A small image classifier, trained from scratch.
Model: 23.7M parameters, 40-pixel images, arch convnext, norm layernorm, activation squared_relu, patch size [4, 4], layers 8, width 384.
Data: 50862 training examples, 150.0 epochs.
Rows from block 5 of a small image classifier, named by matrix and row number. Rows with one number within an expert belong to one neuron, the router's apart. Each number is 128 + 32 x the weight over its row's rms, rounded and kept within 0 to 255. All counts start at 0. Numbers have three digits each. After the name is the row's rms in percent of the matrix's.
After each expert's rows are labels from the 100 images, of 14848, where the router gives the expert most weight on average: "strongest on" is what is common among them; "patch colour" is the nearest of a few named colours to the mean colour under the peak. Only what is clearly more common there than usual is listed. The data: cartoon faces. In brackets: how many of the 100.
# router: router (model.blocks.5.mlp.router.weight, 32x384), inputs 0-76
# up: expert up (model.blocks.5.mlp.up, 32x192x384), inputs 0-76
# down: expert down (model.blocks.5.mlp.down, 32x384x192, transposed), outputs 0-76

# expert 31
router.31 105:083115103171164141139100142120077094164117112111146159145143103126136088133096137116109111160121116112110079109116110126175156129076122140077138151078158090203069144091089081150201141144107110085114136134111150086165126111073141092
up.0 104:081129147113162119188058189103139098119111092159152127078153156134110117092147113103176130122140181097133125072145136158141094089157124176176081063130167132153192126187148141149099093119124122105113102127140130078090132130109158100
down.0 106:099091165077086131112155109176155167185143095097126130160185124136146166079099176138100081160145058117165107151073122074150100127176150106119073113084158099129152186102081146079078148175137122122090104145123142181181092101132106090
up.1 101:089077123132103091128143125106105144108162118099072147118102097123109072120093163156119121070163115045098184207147143159102125159104129129180129147119098120125147135135091105134137121148173148137091135142121066085126197147155080090
down.1 103:094160152133190128144126137167193166168128148100095164133196177132083086111187088134144169119130148137156139124179068101141085106098180184074148170155144109186123080118150144197126096057094127179148167124099150088162158112105132061
up.2 109:105149085135148150144169172130168143170166129176119150178073135133140123154096185092147179152136114131097145105142106108159095128096132166119158159146109149116086070106135168185147103162110080173154124105141162113148114119211157142
down.2 117:145127176179125112131111169128064152104134056137083095156130084060111167100165096158066125148089146157078166088141159145084185171104050109102127106078149106203120175116100109142135132099156146177149202114105138077107162098144118081
up.3 098:153086117134147162094124095138141119128112148140126090129105100107112058201163139118122109067109160184142111159129077112085122119115146099101128130145142213130152100107173195133099145107149112138090175100139142147124139155120141134
down.3 099:113070111151159171175141128077122118076165115038118106143104135119070102147072179110136145112129124102161152124132134133122084127180095199180137130129087114125126120141114120157135137124139153107090091103110114131058114138108153174
up.4 107:078076184135122114063106087076084173142173116173124134136077111138105114148082114163101151113214090134181156171181166162146156148102128124173093146106077050144129107143108066104138123107119105124107124089118097092149193115138101101
down.4 108:114143093144181152181114196190128143163150141087096143141155159097104088157132069144071196132133156098127134142183098142099069115130145178108149151165149167136118076102179158131162052081139123158182094069062156118115187085066138086
up.5 098:157060139111154119116086065123086126162143121157142115165136076077087132190106112157086186114133150145142104147130136152135168126096125092091163159107131048132118125094164123099102194163102134087062162092087104101165110124078146126
down.5 095:091134155114138166083125168137099092204132132154105131144124157134105129108115059152067138169144163059117140141149137144076115122134136135111088171147101147110139093089152171064199084131166079112169119060126124108126172131148163090
up.6 107:109117133131107139138087191125121128140093100109114119114166093069081124162148134115097160152085163136144123122123101136138190156098146131117157179086171078164090111122147127110101247097070151107060154112100071143177104133103112107
down.6 114:084111133095133144115142122109118108164137169154155079083114147150208123073136071097136136116119163101113127111133146115128143162118113108144112164105118197136145079097133194084178156116189130106142094132141180167130111120178112121
up.7 083:125064104130111154141126104122121127135152154161144109177098069054099127136127102120076175154141119151082115157149131126157186180074122099143169172090104077126152127154136068130116167133139112115069175063054146112126091189101122183
down.7 078:145192148130107107160065091125132059116153090140085102149157125113137131178125045083117183138098109096119156137173210169125099181157074121113120192136139133141135132099152115121173091100136131155171119075133135116095190132166100110
up.8 102:100108096122162154080094184114114089135084141153099141137108124100120119097153122135157120157090178121127122113121066073116139120112120135100193153116173121101098115113122122132123169097167139122151147170110087183142107151114173088
down.8 102:124085147162113139151112149087107055112170114122120124125073105160102149134156112132128108098105149144117156100069126077102148158142066077176124096183101120129177128131080118090120170164152114106136083108183157145091054075159163142
strongest on: beard (44); sunglasses (30)
patch colour: black (58)

# expert 9
router.9 083:126179090161076107100076139176160117079133179142101123153108170143140126129067119095126099130096097074112093100115130091091101170111126081126163096122118111157103169153179115163061128127134132141127130121139139105179117133146129155
up.0 103:146105164133103209155124156114166136215127120138113128180125119090117053096098122101143048087122142125172106137140169116137107162121154165128108121157106090129176088088141111134116102151098083126149129124098121164150162174091078125
down.0 099:095139106135134173106124127168177152188110158095137071121150200176123103077103137065134127162125160093141168103142134145180094131151142170156045168152151180131144100135132160106101139112121150161103115116140150126142116153174074134
up.1 108:087147151114104129143120114076184073043086177133158136101105198096153078153092146140124096122146133166134148135138207127142110118156137109122132163118168154150143121097114079114118114124155078108097186198033127178171147123087063115
down.1 111:155172163152137119160161161174102129117064112124099138136132148169130157085110120144137132113095144180174142123133077142136182146111150088120068142128061159171077120137113185083115144132078152150124128092113163061170070130158111113
up.2 090:158145070120093156098099166086167154044135168158111111143137149127116108111074176152099109093053151129104111115107109073111117161104203091119104148121094137121095165195107090135138107135112092108134157100147161127140170126146121129
down.2 087:132156190118104144133164127159115132127087134187092163125166125149150131118165145146083106148164111157155128115117123115143180185135157080075099132120110111192121142126118155139134152153082127090095086154112176124183086110172087077
up.3 093:109068120140125152139122082128122109172130080110132161145069104133124104097149099097132162173159175101160150145165113059102144143131070144116134157060122103168145098135116139131092111137162128136177059105129135138145147112181118142
down.3 106:175128079110156101105110132124152153104123111104182122140102138131131112102129131170133178068060117141157138091158095098099183085096134209122149152107153182120096105185158112138139145121079130121103218142119080118116081155082177133
up.4 099:145076161141130168111123138124141131095168220186120106150126089082108152093109164124132144106103214125122128153116160097119131075136196123140105189195096172069158143147157068055136157175161134127139143131174126140147164128139137120
down.4 088:095174147072119142137158139161100141142101145168103176117111231135127149116127133146059110159173158130120132093141153139156111118105159122085112141177126175181121100132135171140149126140128093097106069156127181109152104100179100109
up.5 092:149150098105122034163074134126113139121108172150086142139138072131141166114134122122153132090138122102096112160122141227187103123139093104082119045126119150085144120155139051148133171104156109149138178117112131078113141151163116171
down.5 086:161091142138144113088155164119074127115163099090111174099107125154164185151063109119112138190078086115139143165106168138126093073087198092148132140109099080121159169153085107143096152142136096093152179135115088143129135109090177179
up.6 103:159130143130110030144103145107127187126167188096102120116127150151155148117101103092121135107102092077113123135089165193187107163140106098121115116157074143069131129136145119125132137112078169184107135143179141075162022130137109141
down.6 106:163076075132174157125119122096172136099118095101150148087071142123077108162074108109153140110082138111083127189116112125093068101129181154180142171186149116089135110154100128157085153097166137117141133140173064110103122165099157168
up.7 100:126086148138170089154114084111108168112176068104114137133123156204078069136118085104200161128175126106161128135127100110132108094101081157139131177190146126148123118112156107131110128124151175113174056130106196169148129165182155103
down.7 104:137142100126133188093126154126187087079149114168108149103069156117093133133128087158129142109085136104129125117168062104055087120130121171107148142204123114138144116155144109160133171120095123105114191125119123113154124175087171085
up.8 101:176164134153085075135124145125155143088156130136106095157171125158165158168118183143118091096088101094115088102100124251132102171101156113122134118171130123153111104116137093139145132116098141102115172104157170148190061163123123137
down.8 113:167111054197157148124074092119138126131146106088121107103095139157111092129094127085148152094096104100095130191153133132123089078125114188175149164124173146066143118129133132111082158104192141126128173118118102127120173159100117150
strongest on: yellow hair (77); long hair (41)
patch colour: black (48)

# expert 29
router.29 094:157122173144187092125202131165153127053132103140133063115156203124144143091095094143117143155131129151104126102145125176076107139136111072100102106081119136113159093146063102112111126157098131121187151082104080116111152144132131107
up.0 095:100094172111116195143108151175154106127159098111127075150118174141096067101076096142154111114148129122105198184156131143127110109054122106109082094096142183117166040118182126129193110186168095145124138172121120070167100127171087185
down.0 103:140148140176146110089186121092069157093087094106175139172141085119152187120164126125128083141075136149195159083177137110102177127153134117117091125104083174180112143139110066147085113107078078190124155134146120093145083131133163122
up.1 106:087095147124107127148089118145160195171138159175117126135121147209083085127136122144131116122102190168113124090094111109083062132122103146154052124172129106136069061161062086098077131122074126115120164104130183135106133145145125085
down.1 104:094139150058082205085185116111122107155153150192115118128124124147179169058175033121097143112157122144090102109102083113079142140108110092142119087187117139103116119112154169112144134184152119076142069102169206152099096114086091121
up.2 099:142088156113106174106115127175113108132119161191114105144130160101086055114097114160166122141154130185121173153160144147112092118104115106109116142113149139130170106126157139143183086176168105125119146127141177078194066100212159203
down.2 105:117137133184162119109129090080079163117143096092191117155138100155139177141151198157154086108063160162152145123169136078101155140140138100147083116111111151137118129186121062196099119159065135183141090162158120088143094122093180141
up.3 102:087103143163112127168118131152147176157103160123161154145043121149054092145111087124117147128182145135163115069160141102073058138151121124145038106114108079105114159147075133116103165108133125124159156110093155115129123172155187106
down.3 101:140117158111135179166130105129094174163156155180127121125156133104187123149119112050113147131159127169130149103158172081122122123168098074116175120195118148147118128124156171136156140136161111116156134057113163132085095135126098160
up.4 085:147116142117131144147155127119114046121090065141082097204159124143083056117051103118116110103153102140105157126183134148130117142160180143120142147109081184125235117105165133113177128136176099119152167102170114092161073164132148123
down.4 086:131161176171172105132138114146106165144110134087063175153147105146142132086133150115142139112145203129160120156188097102105139088152142112093126113137152219170143097119191097161117098114114123185195096156143139090143136148107134116
up.5 112:141153154106173147195130064127182195116166090146166111116089140131143175133126119162107117171181082150174093132155152135097114164139089136143157100097159107130140191173079115097129144092056106134137167121118102154130176170131129172
down.5 119:165083129135123098099152177166111157081103096120144104077174098118180154174149083129064093179162097106124139073145186153163078139188129199102114089139090085135154144146124109107182119133143126097075138109115101194053115112154134064
up.6 109:132146164062113144123157131147165140134145121104182093148079139183151113131095102079161206085167111096138153117125100118120107183148144090135081130125100119071164121155135094077108169125161136134175152171101116163176157101146139187
down.6 119:143144114096117173103181150127075091048114134095122074164108139160137154140137064115088101174133108102136132059149152175133116178209127194159101096175103125146144166150072174089141182152148105097076102090074121162074098145124132121
up.7 105:143140045149125196149129113153139158109143119168130134134134137145083146120097086099100100086128067128126176158094097127133180152155135133155148151151132147120064159120115143095084139071131139129062176111127107123095109175143186169
down.7 111:165126170221133047143130142142083173067128070150125093109161123115128129164151080092128158113092121145140181143131152174170148093091117151112114142063089095156082170119097119155067096093119116173093171113058141102080153111184143117
up.8 090:126077193078124147138127119076121050143072125088147113115145146148101113124128071101163153169135090121162095162108139129129096163134152129068142157085146129128199113076117085123166065096159128105095138149154131100116111136130135171
down.8 086:108139133122172190109120112119117097118152194088131159155111133154065082136101164105157134138091196119166103182182118118141129089091130142114088152144160188108138100089190098083139141096107109103119176143163120152133116092096176145
strongest on: blue hair (54); curly hair (39)
patch colour: black (30)

# expert 27
router.27 097:146170107134159158055181198147183089146095094112083121112156110085083145093175092082092140118147168055126117130076065126096082136128111089144156138142073110123145145122165119137047138119119113091149145096094075115103115117075116115
up.0 100:079126062126119109158156166161103153098111162120134090144178096170098105127118136148129123209164126103149095091196175099157132082132169060156142167088121151158152051128155079135153089153098059122192125139083160128146187167094120135
down.0 096:103093103094078122122101116111074144098121182124143113145139154106142079151130133104169138179112121161134099118117107172173131140096158140202196105124143151125081092165123163131155190153166179131040103137158084120093084155179122118
up.1 091:113073109107100145156162122092118152157107138180124064099113123141123124088190100104151082117157118116127119173093105096180147061158089113137152115121108187092134168121094148138148126116100180126119154060185111208171106167105160136
down.1 094:130124153134123162126125095147137085132132085132118173170115102140124138077156113087100082110110083119119105089128116161172078131146096146128088089145137111116179180143138109128074120188087109114090115128147148145112122124088128144
up.2 095:116075159120090136153148164133085142130113147145142134105112167123096119140129106119160151082190118155121166104125112114098111189182108140083154119132094112126188112095150089120128086182161147106120138096143153149147089118164118141
down.2 089:050196137105130138144095149145113115164145102135140152092165099114138123105146067102159112161141108129112099157118135141163138108101140088143195143136114173149166136102115198056157115124103116133170181131151115136197114137115105112
up.3 100:087124117072070093095151087087135163171107143146115082090141121108111140192185149066178136121163080045145125199163164135125087108095179135125112171160099202080160092145151130098126175076144096136115197103101124095140094108160074184
down.3 099:135130134135081175134059146051097109147116117087086143044045096147143172135134150148142153091077117109035097170103113144128116126155159144149157120165124168149131143152115135100080195136159127075162162107130110127118095119097153145
up.4 107:076164129123125143144089076130179119132085114092089151131148119173122118153057179142079094064097072091117077082135128104101073109120133162074143097136145174133116124120146129144122102161142076162190122174177123047147150140123172138
down.4 101:112138092126145065112157159178101131100066142135146114133201163081174123129162106192127096128106140170101123064138135135119185136088128175096160153075156132087097109124125140137121173135125130155128096120133154133119149079153052132
up.5 095:154133152116112180143082189127096138101137196084131191150149114147101083146157145146125070133181142117168133161161179078118133151117082151104143137128095131098149099121159123118163165115117141115077138060150136110176174146151065144
down.5 096:057168131109127123166106100104104117121119102121148098164107088132158099107143103174146154177157119147132158141150120107135178166098122128154129182074112159135155136113111187071167154087152142123127152059174112157090091124197058161
up.6 098:130077137143141130069101093150164130077137086128158099077094132123135158139157101178127119129118107141119092099163117140104111105092153141105053097126085165107115129121097132154177128122111085159124122161099106095139137167162158144
down.6 100:116117143103126102170161134132199115125116147089092086134158105125179163158064141144159122134099103202116103105081120150178153143108108163199153148135103184150118093167172183130096111136118155131166114119099160099188122096180121189
up.7 097:080054107136098140135140177122111221154099158118135100111096083114074078125132102100177130146159130125085113152109129151173211123190141154146098149092130191178145127123115139163117144133158137156143140087137097168127149112145125133
down.7 095:187162118157099143149081144107163128110124097173141077103127109096196112128145091079160115044129157126106128134107145153162164130151132122135222072104107125144097136140151136179118116132105136096123128166128147096137079170149097107
up.8 100:148089117106162105126140124177132101083134095145152063086177158092141148175153111137105142162154167095180127129069161100173115105099105157058158158112158167084100147130120103094154214166135139219117172126076124139145144121143068103
down.8 097:062076158056084160097126157088084066134139167110087173138071097133112155146176094119158098138154128094096139123112137058099155175171077090159131145173108146147140153134056170136135153130144089099134125134161139120133065093129142120
strongest on: pink face (33)
patch colour: white (43)

# expert 25
router.25 109:188122241153148184121128113114151122186133088130182118164098124103082133125134141098135111133110087155160158119099100129161101089180176117168150133150163167075171138119202128134154131166123131149085113115090104103112113113159089099
up.0 111:133148157117153079123170136193119084132133148090143137131165122072084155094140136075091082092133124109165133124102150122128132113124122170150136139131125136176165114124069085101107140074155141139120175123062169155085169166156118114
down.0 114:154177143154137096181138116139176133162137166150154105073156142178137114087100125165154116078133194155145108176163136093155137153116129075143119159097126170151076087131090132151117129086127178119130105146178174129166153126160100157
up.1 104:118119112118157129114109136127116148133165118101151170145120126132161169095059112215144146173025117077164085170126107110070159164134139150105136148174109091065131122197096136144079107160053166103089134106142119135129106113096131171
down.1 105:181118105192137136078118115118095190127146090122121133145110085128107120181146158102125142106109141162201127162070108164152145108146173183148180129086080084153111131148108073156096121120092134106115119160108077107183137124094138141
up.2 102:130154139100161099091146093125131144117175111144128103178134103190126078184085055126160123094106099141146094125098098153084166120086112171100100087156155041119104120048127106210134141074140136132127191107089077084093119116132158106
down.2 108:167069094152157151169115164116164156095126153109115136124077123134121068138138159163150187098074148147094121192131081152121081155142065149194167142123053124129074122181141140162068132054128183125176131144142064097129135172104157192
up.3 092:075122104116128150130148079133120151119205100153153106184126154141118117103094111085194163150078120112148130181175156115141168080051139112136112137097143134151103098077149068152113167147147104078115129109127107081124133128154179109
down.3 092:117119108073123078169167111132129168169020120076100106129185152101179061131127129186155148112126101183144129120075096166136127076196089160177126103091115137165113095120168133129062123151131183084099086098159140155140142123124118134
up.4 101:120102146114098106084088159182132110109120094095062098108144089146081109136179158161141183110209135143121126103091088170080100099126140147116101195092120149119190134092155096093151144113071142144108184090101141128143147128075115141
down.4 104:098137135121135119154131155104145042148157126147118087133112129155138142114122156138137072116117209137133177100127165061114143122132157071090076134104189133110143086138075133105154141108106100179137076137184156164106140134138145110
up.5 096:133187145121105151157103121162099091146094132127112086101172095170126112110166163071113157081208086127121075080089144133114132133182157085127078139207120106141197114128139123086135120138106183123111130116138190159117147152131129123
down.5 093:132158180105113152128109174121122057183182140175093127143141148131118149149143139082081124112190181070063136103161146084110091075130153081085139131149145127171139148133066122104165096130122074123154091111110152165122094107136132063
up.6 106:117113158127145117147139092100150142131054124133163104177113123100061147110190151099135115158118124133115169071131142131116135125184128087175076118180106134094133080155152121130128080150112152121107124139090114131104131114154082107
down.6 106:136103193095152114147114103161149092160097119128123174140131146154174147074136162150081091125154122111153201066164124160125122102157157095080056059153059149146131136124099078099156112135047079155100109104126152125120122091144127116
up.7 102:097116135114086084141089167089107128140103122113146123112150165129133140132135125089153151153141152121062154163125126139121086157113107091118074103103132119114141154136054164103151161106141173170086093157122121133156174140161150132
down.7 110:101155165141165071157101152125097090169129173125128120081145123110143126138130127129169136125096206155131188077151108086109172130149119062068087129110147206150128102123131117106104147108092127178137137143168186140119150154180133142
up.8 103:140170104134167168065092101178165115097164115105166164128144136153086162142116186169109177157123143090144071091133128165096137099119188075090134125145164121185106129114092107115165123138133095123168171140126090162125112123155103148
down.8 110:132065082160097132098175129063112115051142140143151131099061139171066136177183129142089090172117121166107125109096115194122131126178165167185170186066116093139161125160074116154159170160158119127064086172089134110088110156146146104
strongest on: black hair (63)
patch colour: black (60)

# expert 26
router.26 105:166171102135139118130189127165131107156096129134148158081077133125133155176155192081096134137119104125107184172171111053079158130129086105134144143146191076128180084121096125145103079112132133205088112094148123073126161099142102057
up.0 095:115116079094121196087171118122158175175090107128114183124119166150156134141078154154142167115175111140054089133078123081129095081099154096046149140144118123106085142198150128140124082090142083157145086102142138162071167127128102086
down.0 097:165075134115117164113149170134174138162058131094106101193136154131176135170095097086123124168138161072148124117141155161151105117130099209100142068090162131107166151162157101148173165094115119110040074110074111177099141141086094133
up.1 094:135094145128142102192114104117154146099079168110159116086128081110129139095102142104122097130105139100124139100153144112136111165099178148170142176091099152097106160149065142145111098123123085173143145138111145157110137157169065171
down.1 091:139109154096168076121168097116164186080095138138133104198168193153170080115087091160141142151101159113135142122186131158133105131112093173167134123049117138150166108200132143157103143068111136101117123115106086167127172129097155086
up.2 102:193116150134201124116131141161177206089168085147116199097153158154167143136147197116201125063177041145112145116129179154152114120128126155158058069096147134084115181202118149141126122122042159137123095131108113151122094127131154122
down.2 102:166116142146076146191138160152151072114119161157105083140097111115094182114145059120067133084109169144158130100121070137142137176069092131159157139121094209165113135165135162116161127142179127119074122160113162101127130236122125136
up.3 102:158132081120204122174122138190115120142106110100077107110207181110059094185128103114119202157121100103074137120127100116132128170145134122069086107125162177132104138122088166139163143145142130174129125124186065197103109150108194110
down.3 104:155132144154101162146089099048112120112120086124150151121056137117155145143093139124108126155121091175080136138112102102132144166090153068144085117136131152153107125139108115099080239158124147093159156175142136097113073131090118158
up.4 100:114130123149135101146091128167146159163121103114208183069086120144147091116124128136126140142124092109134095168104151134095174163084153124166173092107135104159140114049136145151097096094151133101111068154139137156131098129102074129
down.4 103:111170148083113133130181148192108139163092109121125112102177150092158118122186138114098106157136124078141148062153113106100172081106101156082172135089158175134135092103130092091174163153090075095101048160109131141152112128067095112
up.5 114:116124121132098160127105169086134102077079195133132087137148145112104126147154112107107152152107133088150135138128133075133183131135096112055105092092172085126166092146082121160127100154104057149126122078125147105100175116156124121
down.5 108:143126094193196079147136098128127177133124075065142158128152083189111084139100154154148123129121150133131136113158162108134125029085140131147115144137165120148143148191124094142095121087112164138110166115144121088145137117105161121
up.6 104:078142136127122148130131085153190140123121189164084148178102105106140190113192128137155139162114187123139154151076167097187142144083089155124162048147170119110115084126099119159117069180113173159126127116165094142147138135143153132
down.6 096:097088105043109121078150059157128131069120101091111153119164168186134150114077080121136123248135110155139131094159112118122131186095125130134136133070135126168142127163111100119040161089123154141104135128122116127102162074118173137
up.7 098:148135140125130139125122121153146122069134098191153162090127118097134119183099185125094074154121110125096127150115190146108168176038087117089186119142088173089141128109109187121129153169081088121071191119115130122144120111100113119
down.7 091:122078105138113195168109112098134102075151135177123057133105128158141211151174062058111131140128149236092165112081121186129163201131150083144132093108110146191153118111128125110159115119165121081152133138139188125078088143127145143
up.8 098:194102132148127167133174188085079151121122137118203106078143073082173111120190162150138168087175080138139103155138162170113145105121127049171116082103106123102128080166179124105143102105083173148134129174124150155116136104125083100
down.8 097:093104090107130098149103103196119125161121102144152107064176197116134103155143120130106141105087129132126107122145069079152136081083136173110133158120109154122053085168122140161170059150150168121120150160112180120203131210132084094
strongest on: white hair (58); long hair (32)
patch colour: white (54)

# expert 20
router.20 092:131118215168160095107103141134109071143108126125142172145131108132105157151152095125095141169153124131140120131111147184181146155098154105061141106136166162125188140135151073145132138144118163135136108165195182152086109112137103089
up.0 093:153129158111146108142100128134078069136131119150110145110118127192105153184152169120108131122137175081151138117162210123116070075174134173192106170150103107044135174127121156098085104122118136134136105146150137148207100099153144171
down.0 094:155130119102134105166085105093115151126093137166118021139073140129097122208120058117109163103078174152171135078146152136160103102126123177107111171107083180119145176112169165128057105099093173149154163110117100081039134101137075136
up.1 089:099088138108158113173059067142138126068095146106089157150148107089083113094140138158127177114176087128122133168157155137083131162175062128080114105070116130090130094068098139156093135098104092155151144136157140103090068180134136132
down.1 086:157092209155118182148159181139100129091149100156142134202134097090152176145153108133100101164122153109175137054131177181132155076174130138067121087124091114201150186127147120139134135156103111160074118134087089112127164064117149112
up.2 104:154043151100170177123092064137141119081128144088111147095099164123125129081181083104135186109114158088130172127099121083134193104152122095107075089142143129126070103101088136173077107140139176136143111191097120119131195134132161137
down.2 114:091184171103156103124070120101130119132062090102099177179132135169177166074107094191142111187153160169174184106152107161125154149103151126110072122124138107208131128092140075086118138079094110199120159057136163108130113075135183081
up.3 104:124133090139128103067074147157136137098118151100104135088165138167168132178061198093133116135156125106118110110086135158091089097131155123091141153164130127112088121181129107161067101134097081100103125160105171127121130137216154124
down.3 113:131126123150128128137101143119145093177129080156125138128133135174093108155139135090112157081160160082080056155099136096137071130118148183140109157155161112132195102120128154110135148123190129118109132125118104141128106120119126156
up.4 112:090125180127125127094144136142143151132132116142111157172117125157135187100147109157085123101077127105129106073181129149114125136122138117186119159162077146116154202136177199121160131154131168100141114136150081107183150177124156102
down.4 110:125127103127109083125109128113170170152134103146105075158111133083077086138192200087124216152165179111124100131130153144113098095130134144147102201108135096107156180101100144134145153090130142170174159114198112119116161128196126126
up.5 101:123108086145098147084070085146109116129110143131129154146111164111160134113084133118094107155086107128093108088108100121133112175120147147084157151158097116141092075136115126118064100142095133149139159142110201116124104149164144139
down.5 097:156086142146136123102122152140129120133126119123096114157132130157073132164149106133090154082139134068105102167134197081161077072085104195097127168162154084120152127065084139124122165145156096116103134118108074147081108116098179071
up.6 106:121136138136106139111081109130136135150090154078177043101138119124106136186091118111098142144136160135135078128135117155086084136090102096108089120144118112147197183074116131136138122111103186143164164171145089122162154121135144154
down.6 118:120128135141128081130093103128142131110055086105104179079148121159157142148104180104153124157104153184137200127146077114099124142134159076090063126102092172180132090134121075062095176105098085188157218143169166090133107109156198162
up.7 109:114119132096161145101095095160131183085132114151109131111110137155119129133105083012113156124172156108106181125163111100086112165132104110083173091147142114077055150134124050146101131175112121153139067219139106138140143162087179137
down.7 128:065169108130182099106122073124149168130071094131138189091180151167174126125081150164179209152118150153161186062180095161104157135150152110126115161066149125174120057132108079100105097064130150165100167094183172082149152133113140153
up.8 097:093120118108092096122182109130144125090077118082104115160142149109164142142093206135142094157057084134077149136142126159122076084115144121122110232102179129132140061090110153171107143164103088148062123094146151117166176123134115134
down.8 095:110153134050102148184145106085096140106139151103070097151134164140103144196068149073144181159145187158162125135147101176100119206174158114139113199134100142129106121146203106132126142086139119156140095133159150057102151140182141178
strongest on: beard (47); brown hair (37)
patch colour: black (71)

# expert 0
router.0 101:116147074130085148100156170160159129137184119097035091170157153169130132095032118178196108089105133183107148081100164203161142122092122118119134129159191163119110144091167111129152152168118097106139153162143078094082092070149083161
up.0 100:129109095126161157112139154153110135099166144137125116125110103109118123123125104194067144122142147125113089123127147141118041179113152175138128168119144086127117102126080177144154129148122113106128105159142162089144152122116159209
down.0 104:134201193170128077106153139089103155117145107165153109110110092099084181145156132146161117140105131164075112150154104093054178133183083091069119145106128126183119143088126103200111110078110148178187144115083119065152143153141094135
up.1 096:154099145141157090143116143141174158132164185200102158138136127128153155104133130129136128102158122061111145131113197157104120108132117130090107111134096153131145101124098118100097137151136173085151153081185134152147115110078104073
down.1 089:096152148136114132119158093171164097220152174123072202112191096140157114131108103118149111125131078097135121084167146062121150056111107110088160118112160155153138145091140176086171098159116115085190152106185118181195146114080132079
up.2 102:133070123107146157160116136104152070150118202154138175132095075123131136129139153171157094141130166120176175126175146115159129123078130154092114135108135144132143175110118091148103140113095167182149131143176081141187138153123136123
down.2 102:092162099097159111105088091062143166099105074099127116096103142163132099106139170179163061137079118153123166117144076104141165144126105101130138141071131133187079080160115126224084099090114180160097185170169140075133120125155150099
up.3 096:068085146093146085132115121164147135160125133108128105129151143129150153141136129117125158177134127167120122132202109136168121109104050089113130184085126102139137114150066120086130113095103062171159083094137157153123162119104188166
down.3 099:133144176102096068098166066152165135172139153148097134149153139112097144118167132171130163131155096079170142077164180137130121157127115130149157159081165119094130160066105125109148071096151108100108157143105126165115150115078130124
up.4 097:093061148097131124107177090113165132180102115139171121108099130165140114130110131075133097151127090148121123124152204087137144076139092156116104104095167111094146131126119131144127135079133115128123116175125116120095135159182120108
down.4 097:069132125116094087181168090127159141112111139166110065181159176152132115113110150143141126113111135151151174102086165137118140147144166117146084161128081171113049106143120165101160108133105126109103183123123141138173118143150143141
up.5 099:115139152102135130127111123151179066171120183152160080094133149139133138145135138107131090073110116110159127184135128008087080125144145149068192090139113165122102078095145103161149168179119104164100126124155109125104117148128131150
down.5 096:109097086147110167122109136087100109121077073112187151136112146139133158177188174146129091083057139132122208076111150168125150134099123112141093076129085140169102112157151153155122143136147147129080146159137151139117112146120160137
up.6 102:139138093102108103113166038142150113111144121099100108127135112069145120152155129091188161147164094133138169109118111153106111110181118142106145146078122086127131148117135099146118145124138108126098124164118092151109125129118155120
down.6 106:136140100118094118092117075083128147145142200163117083142086147106075138136138054115151113122081111104144136115106143133198119157128050123131182119180144138103129173097092152162121119151125151085122155127138117126101134154104105128
up.7 095:132150189110172101129114136138075142052129134056157143135140128171088154154070119107110137117146179118122165135145139160065139132123115155122106124101191128111133105124159186081093151205100054077147127123047124147128157162123124148
down.7 088:116144116121158203064136169151132063086085150070123177178140117158124157102085173060110105153139092104097138102159127116099154153080175127148126083201141109156133092151118092120157085161125058172108126143144095150076119111067172107
up.8 098:119098121114089127114067117145193137133108111110132146131101144097129167110098124075061144126165049163185146105151110153111078185117167096129112137112147081147120166127126129156168116065131117163148130130160092216142121064121156158
down.8 100:156118109165138092164125145179186159094116171167148155118175095186136113100121129121096092102113117109128102152125123156123085073150105165117149091075118100144126102153160115139121106143102130188098073167111087156169162102058129121
strongest on: beard (60); black hair (32); brown hair (27)
patch colour: black (76)